config.toml
model = "image classifier"
horizontal_flip = false
activation = "gelu_tanh"
layers = 12
positions = "learned"
init = "kaiming_normal"
optimizer = "muon"
lr = 0.031
lr_schedule = "cosine"
Rows from block 5 of a small image classifier, named by matrix and row number. Rows with one number belong to one neuron. Each number is 200 + 40 x the weight over its row's rms, rounded and kept within 0 to 999. All counts start at 0. After the name is the row's rms in percent of the matrix's.
After each neuron's rows are labels from the 100 images, of 14976, where the neuron reaches its highest value: "top examples" is what is common among them. Only what is clearly more common there than usual is listed. The data: pictures of board games with random positions, seen at a slant.
# fc1: MLP up (model.blocks.5.mlp.fc1.weight, 960x160), inputs 0-53
# fc2: MLP down (model.blocks.5.mlp.fc2.weight, 160x960, transposed), outputs 0-53

fc1.411,068,219,256,186,187,198,148,178,175,232,224,155,215,207,145,161,143,227,276,163,172,277,186,175,221,277,256,216,218,214,186,173,206,236,171,221,173,139,184,212,207,158,178,231,216,248,174,140,191,179,228,147,196,206,233
fc2.411,062,204,214,232,204,187,210,200,237,200,235,195,174,155,218,202,203,249,242,161,165,115,198,228,210,137,167,152,234,182,207,252,215,119,156,174,205,260,235,271,251,177,170,180,248,200,202,267,183,214,201,206,292,236,173
top examples: digit grid; discs in an upright rack

fc1.188,087,138,150,172,210,197,146,153,213,206,288,202,184,266,207,229,205,197,210,161,172,283,205,187,212,197,114,141,299,219,169,207,198,182,189,231,210,250,191,240,82,199,260,191,172,204,213,181,250,160,250,218,215,210,173
fc2.188,094,211,255,199,122,141,247,170,233,219,236,187,204,164,123,193,199,233,143,197,198,251,155,193,98,204,154,265,233,211,188,203,193,219,175,189,271,274,165,127,77,216,200,228,242,238,263,187,239,155,151,173,147,250,145
top examples: discs on a green board; nearly empty

fc1.436,081,214,194,225,296,209,175,194,185,221,252,189,169,184,162,174,220,285,134,134,207,296,182,192,179,209,174,193,235,177,270,198,200,236,134,210,226,177,194,233,164,197,250,137,188,171,271,195,203,203,282,215,108,241,244
fc2.436,078,186,206,303,153,211,225,184,171,201,180,184,218,270,171,238,193,239,147,142,209,168,232,233,169,158,167,188,249,254,126,151,175,168,130,153,174,205,196,213,165,223,238,273,248,273,244,259,191,224,168,265,264,188,167
top examples: discs on a green board; nearly empty

fc1.530,066,174,135,129,172,266,219,189,143,181,208,221,266,134,196,227,238,206,245,230,199,207,278,200,249,216,185,187,178,196,220,148,165,166,210,205,276,233,225,243,228,271,188,185,171,199,230,219,203,314,169,205,189,207,164
fc2.530,060,141,173,127,196,256,240,279,256,197,249,90,160,258,193,239,218,200,223,197,245,217,175,255,254,177,208,149,238,125,176,226,272,172,185,206,176,208,264,230,250,246,214,190,239,153,174,211,213,152,188,200,221,259,157
top examples: noughts and crosses

fc1.147,139,147,160,210,214,238,231,201,176,237,169,224,204,181,191,198,190,214,215,287,182,139,144,192,211,185,104,198,197,121,183,229,202,178,214,300,159,181,124,161,216,154,207,155,201,180,277,260,187,163,211,176,193,179,199
fc2.147,135,175,181,121,182,112,230,193,202,196,204,209,211,187,224,144,249,209,170,219,173,201,186,233,187,177,219,145,142,241,166,173,167,220,233,156,169,164,307,151,210,211,218,200,187,229,258,154,188,249,212,155,231,226,260
top examples: stones on a line grid

fc1.100,091,149,218,202,166,239,199,229,162,201,177,157,223,182,199,190,201,198,213,194,186,189,267,194,279,199,268,213,215,211,178,180,248,240,249,138,163,144,264,262,209,173,208,211,203,331,274,210,190,249,234,149,185,185,164
fc2.100,093,178,210,127,271,149,237,181,193,204,218,189,177,192,251,120,218,166,211,187,209,199,81,144,196,124,146,152,189,174,179,173,177,258,118,188,171,269,194,213,167,227,263,212,247,138,190,227,140,187,175,218,190,276,179
top examples: discs in an upright rack

fc1.544,078,195,90,225,179,143,120,159,194,189,186,154,187,223,253,198,186,220,216,188,210,196,187,237,187,215,266,229,178,269,240,200,251,145,229,244,194,173,225,191,214,146,220,148,219,259,230,232,204,226,186,203,165,214,230
fc2.544,075,213,164,202,248,211,245,199,262,262,146,196,207,206,230,168,244,167,181,188,187,274,174,161,237,197,247,140,80,171,248,183,261,237,151,193,165,221,220,188,174,261,207,233,225,240,141,149,197,162,204,236,173,181,244
top examples: discs in an upright rack

fc1.596,120,179,165,206,223,130,146,218,110,203,143,215,172,218,215,209,174,182,236,247,207,251,196,177,218,192,162,185,196,209,218,203,149,213,155,268,253,305,231,173,192,161,140,191,176,169,220,160,218,165,122,204,212,166,214
fc2.596,128,226,177,208,267,206,177,242,156,240,182,222,249,233,177,106,232,196,240,180,226,229,189,233,216,185,174,250,272,177,215,243,181,147,171,139,129,171,237,272,97,186,185,265,264,194,321,189,176,206,265,179,181,208,159
top examples: digit grid

fc1.259,077,156,112,219,277,229,246,204,196,207,225,250,190,204,180,213,139,197,235,271,161,232,247,221,186,241,196,238,193,103,161,171,149,238,211,185,136,272,212,202,187,265,188,255,291,181,178,123,253,146,171,161,209,173,131
fc2.259,077,230,181,196,186,152,208,153,219,206,180,170,215,208,157,162,245,201,246,168,177,160,187,240,193,212,109,230,238,252,164,176,217,200,135,241,278,284,271,267,145,229,225,180,175,250,234,281,207,195,239,214,129,142,157
top examples: stones on a line grid

fc1.453,090,210,151,180,170,207,184,163,223,189,195,261,164,216,186,281,230,215,150,230,206,224,175,231,148,281,103,111,261,238,207,244,235,189,148,256,182,278,176,219,203,198,227,196,244,173,256,220,177,167,173,185,198,157,209
fc2.453,088,210,194,243,188,178,166,258,262,261,242,167,233,117,182,230,206,205,159,158,227,253,184,257,192,252,125,204,191,204,229,229,272,192,102,192,183,173,236,196,135,154,239,200,252,242,240,155,239,146,213,216,259,241,217
top examples: discs on a green board

fc1.524,050,185,275,160,97,229,179,171,181,140,202,238,158,213,160,159,256,168,203,204,165,206,181,272,209,251,162,190,255,254,228,199,247,197,221,263,195,224,226,146,232,281,219,187,138,236,223,163,270,266,160,195,221,212,196
fc2.524,048,178,249,263,148,147,220,232,206,164,246,217,223,208,223,225,170,165,174,152,235,217,249,162,216,140,126,204,188,226,192,238,143,153,149,157,220,225,176,236,193,215,226,173,185,170,219,199,155,161,201,252,158,214,256
top examples: discs on a green board

fc1.365,062,228,154,137,165,185,171,239,177,175,158,250,201,252,184,244,161,173,223,237,258,307,197,166,246,189,119,181,170,239,117,279,172,164,179,226,228,158,146,213,188,186,200,208,141,188,255,212,202,190,229,161,175,141,140
fc2.365,060,228,171,269,149,216,208,165,152,224,193,191,211,226,139,184,253,165,186,212,150,148,187,264,217,191,202,214,170,172,214,233,156,202,252,163,175,245,266,233,244,220,182,224,225,147,214,212,161,146,287,188,257,237,250
top examples: discs in an upright rack

fc1.316,088,192,239,219,254,170,148,236,248,220,209,172,225,231,186,135,291,213,232,224,203,228,164,191,144,183,157,154,156,275,236,246,148,225,210,162,236,206,171,194,164,247,132,219,152,256,225,177,268,243,205,184,162,164,267
fc2.316,084,187,176,184,171,228,150,205,201,201,194,120,122,213,141,266,184,243,148,188,236,245,216,157,242,220,220,234,241,172,264,213,149,201,160,164,226,181,138,176,191,241,227,235,109,145,233,135,180,168,181,183,139,217,257
top examples: noughts and crosses; second side has more; nearly empty

fc1.586,093,229,192,198,196,144,259,176,162,175,221,157,189,200,161,239,193,134,220,203,188,162,121,242,271,216,200,212,238,194,191,203,152,205,168,217,188,205,247,177,223,202,137,175,197,205,238,236,207,296,199,231,185,200,196
fc2.586,089,103,231,170,242,238,211,183,213,185,126,151,202,246,169,224,198,127,153,250,249,186,219,216,136,192,251,206,249,175,206,176,256,210,211,218,245,153,142,161,211,226,212,196,248,226,133,206,238,271,128,149,246,210,187
top examples: discs in an upright rack

fc1.556,083,245,187,182,170,191,203,246,252,237,218,226,224,221,230,250,210,240,186,178,203,185,142,224,200,221,218,202,234,182,219,283,263,208,215,251,194,207,176,237,219,253,194,184,280,208,149,200,184,217,187,183,107,147,153
fc2.556,079,149,242,216,142,233,203,152,144,125,236,189,199,247,237,186,246,171,213,198,148,229,258,216,154,173,261,280,263,202,203,200,171,234,236,209,265,161,200,241,256,222,277,261,172,171,219,173,213,201,199,203,275,209,204
top examples: discs in an upright rack

fc1.143,068,166,238,225,171,284,241,217,273,214,281,177,235,213,146,165,131,234,192,161,150,122,186,183,196,178,216,144,203,221,201,267,217,120,139,164,182,172,198,209,213,217,172,222,238,181,121,188,317,190,209,195,205,187,139
fc2.143,067,191,238,227,189,198,206,132,202,278,233,183,155,302,230,186,203,142,213,210,175,203,228,245,216,226,215,189,191,160,205,221,133,238,236,160,200,204,177,257,217,195,181,218,186,278,193,209,283,236,184,166,205,255,221
top examples: discs in an upright rack; nearly empty

fc1.626,102,220,238,217,218,156,229,175,184,149,185,233,272,240,116,202,153,205,238,177,159,152,221,215,202,137,182,223,224,119,300,233,183,179,131,224,208,149,172,202,147,213,204,263,194,264,180,141,229,231,230,149,183,206,196
fc2.626,104,195,225,186,151,264,179,234,183,200,159,210,192,210,182,217,235,238,177,185,166,194,94,192,221,224,193,205,187,171,158,177,170,210,267,209,172,192,148,210,219,187,274,178,110,232,178,208,234,173,184,213,125,274,191
top examples: noughts and crosses

fc1.703,101,146,167,222,213,220,271,210,188,198,214,188,135,228,147,255,180,195,182,227,204,193,209,194,132,261,128,110,271,293,217,183,104,228,191,235,209,233,227,189,288,136,183,194,127,171,229,176,149,148,203,212,216,180,237
fc2.703,103,117,173,235,150,158,174,156,218,138,138,266,223,209,216,212,260,132,286,209,170,184,121,229,252,223,176,152,125,191,145,213,180,124,239,144,227,171,192,192,202,152,195,170,200,168,264,214,166,267,187,201,192,189,200
top examples: stones on a line grid

fc1.754,106,145,157,185,212,215,234,264,232,207,112,228,190,229,222,239,176,148,221,145,206,202,151,186,178,259,183,186,221,217,200,291,164,244,99,196,150,170,200,253,236,207,189,207,220,95,200,258,240,199,196,195,129,141,222
fc2.754,096,244,265,281,186,118,150,178,238,162,178,136,208,175,144,228,243,170,224,244,154,136,219,249,234,215,245,249,262,221,221,211,134,167,221,187,198,164,172,159,162,229,168,214,216,305,208,233,171,239,180,168,274,240,216
top examples: stones on a line grid

fc1.343,073,291,214,195,203,166,243,217,207,217,171,217,247,163,154,164,213,250,173,195,266,271,213,220,174,196,162,204,183,217,237,219,142,203,159,249,146,253,129,138,179,209,198,211,215,229,226,135,181,240,141,200,208,237,194
fc2.343,072,206,181,203,110,174,252,149,150,243,240,227,309,240,186,222,220,217,188,213,167,162,221,131,209,183,191,190,204,190,215,132,268,192,246,138,170,247,211,197,141,218,252,182,247,184,202,178,201,163,217,193,180,244,222
top examples: discs on a green board; second side has more

fc1.752,114,225,247,202,196,224,217,233,184,247,198,246,249,238,160,201,148,228,189,219,227,189,232,182,210,207,309,197,210,194,152,191,199,198,225,213,189,222,137,123,197,194,205,174,158,239,214,219,236,232,177,113,163,184,188
fc2.752,114,161,179,139,209,215,149,208,192,204,197,144,239,189,221,212,204,205,171,203,167,241,225,249,221,236,239,175,244,140,151,225,238,208,249,200,124,254,168,242,210,110,209,223,232,194,195,135,282,173,243,219,257,222,231
top examples: digit grid

fc1.135,050,169,154,113,192,188,168,208,226,275,238,274,228,209,225,142,187,159,147,218,122,204,229,208,181,196,155,108,218,216,174,224,160,132,142,144,207,217,246,156,204,231,287,127,212,166,250,237,218,104,178,225,199,261,185
fc2.135,042,155,213,165,188,149,185,187,200,156,115,176,162,158,141,227,173,173,232,222,159,194,210,223,259,201,190,202,187,209,230,172,222,229,139,230,252,168,277,143,300,166,223,211,223,185,181,145,144,238,237,181,291,200,221
top examples: stones on a line grid

fc1.503,123,122,227,227,209,211,208,235,215,204,245,168,156,234,168,265,127,235,141,258,169,162,184,229,158,184,178,135,219,248,216,180,97,148,258,143,151,146,217,181,258,206,205,157,166,191,200,162,148,156,200,155,210,309,220
fc2.503,119,173,138,176,183,94,216,247,219,117,168,265,172,159,196,156,251,175,213,145,214,185,99,141,221,213,175,220,124,199,196,189,179,212,178,228,258,240,236,141,193,158,187,205,237,152,254,291,153,294,192,186,170,149,197
top examples: stones on a line grid

fc1.159,125,176,242,208,205,288,210,249,165,260,232,216,196,161,231,154,191,218,206,213,197,185,216,164,171,184,207,234,246,205,156,200,126,211,233,233,107,167,150,217,170,184,199,244,185,232,177,161,246,173,186,131,159,230,223
fc2.159,129,149,222,210,158,180,212,253,183,207,271,193,215,208,171,217,207,208,244,211,124,136,231,216,219,285,242,177,222,180,167,238,171,267,231,227,236,149,195,248,172,118,241,155,245,138,179,257,179,211,207,165,238,167,215
top examples: discs in an upright rack; noughts and crosses

fc1.133,086,235,243,212,246,220,139,256,222,159,225,244,216,188,323,178,261,255,223,291,209,187,169,200,200,221,144,149,159,153,221,175,181,214,152,212,250,147,227,222,186,92,229,224,85,224,185,155,205,164,219,129,223,198,278
fc2.133,087,188,64,206,160,163,223,153,209,181,199,243,223,208,198,247,175,187,212,197,183,190,153,149,245,212,206,206,168,255,222,201,167,164,224,181,169,234,168,151,238,221,208,174,267,139,279,221,227,196,205,232,241,193,162
top examples: stones on a line grid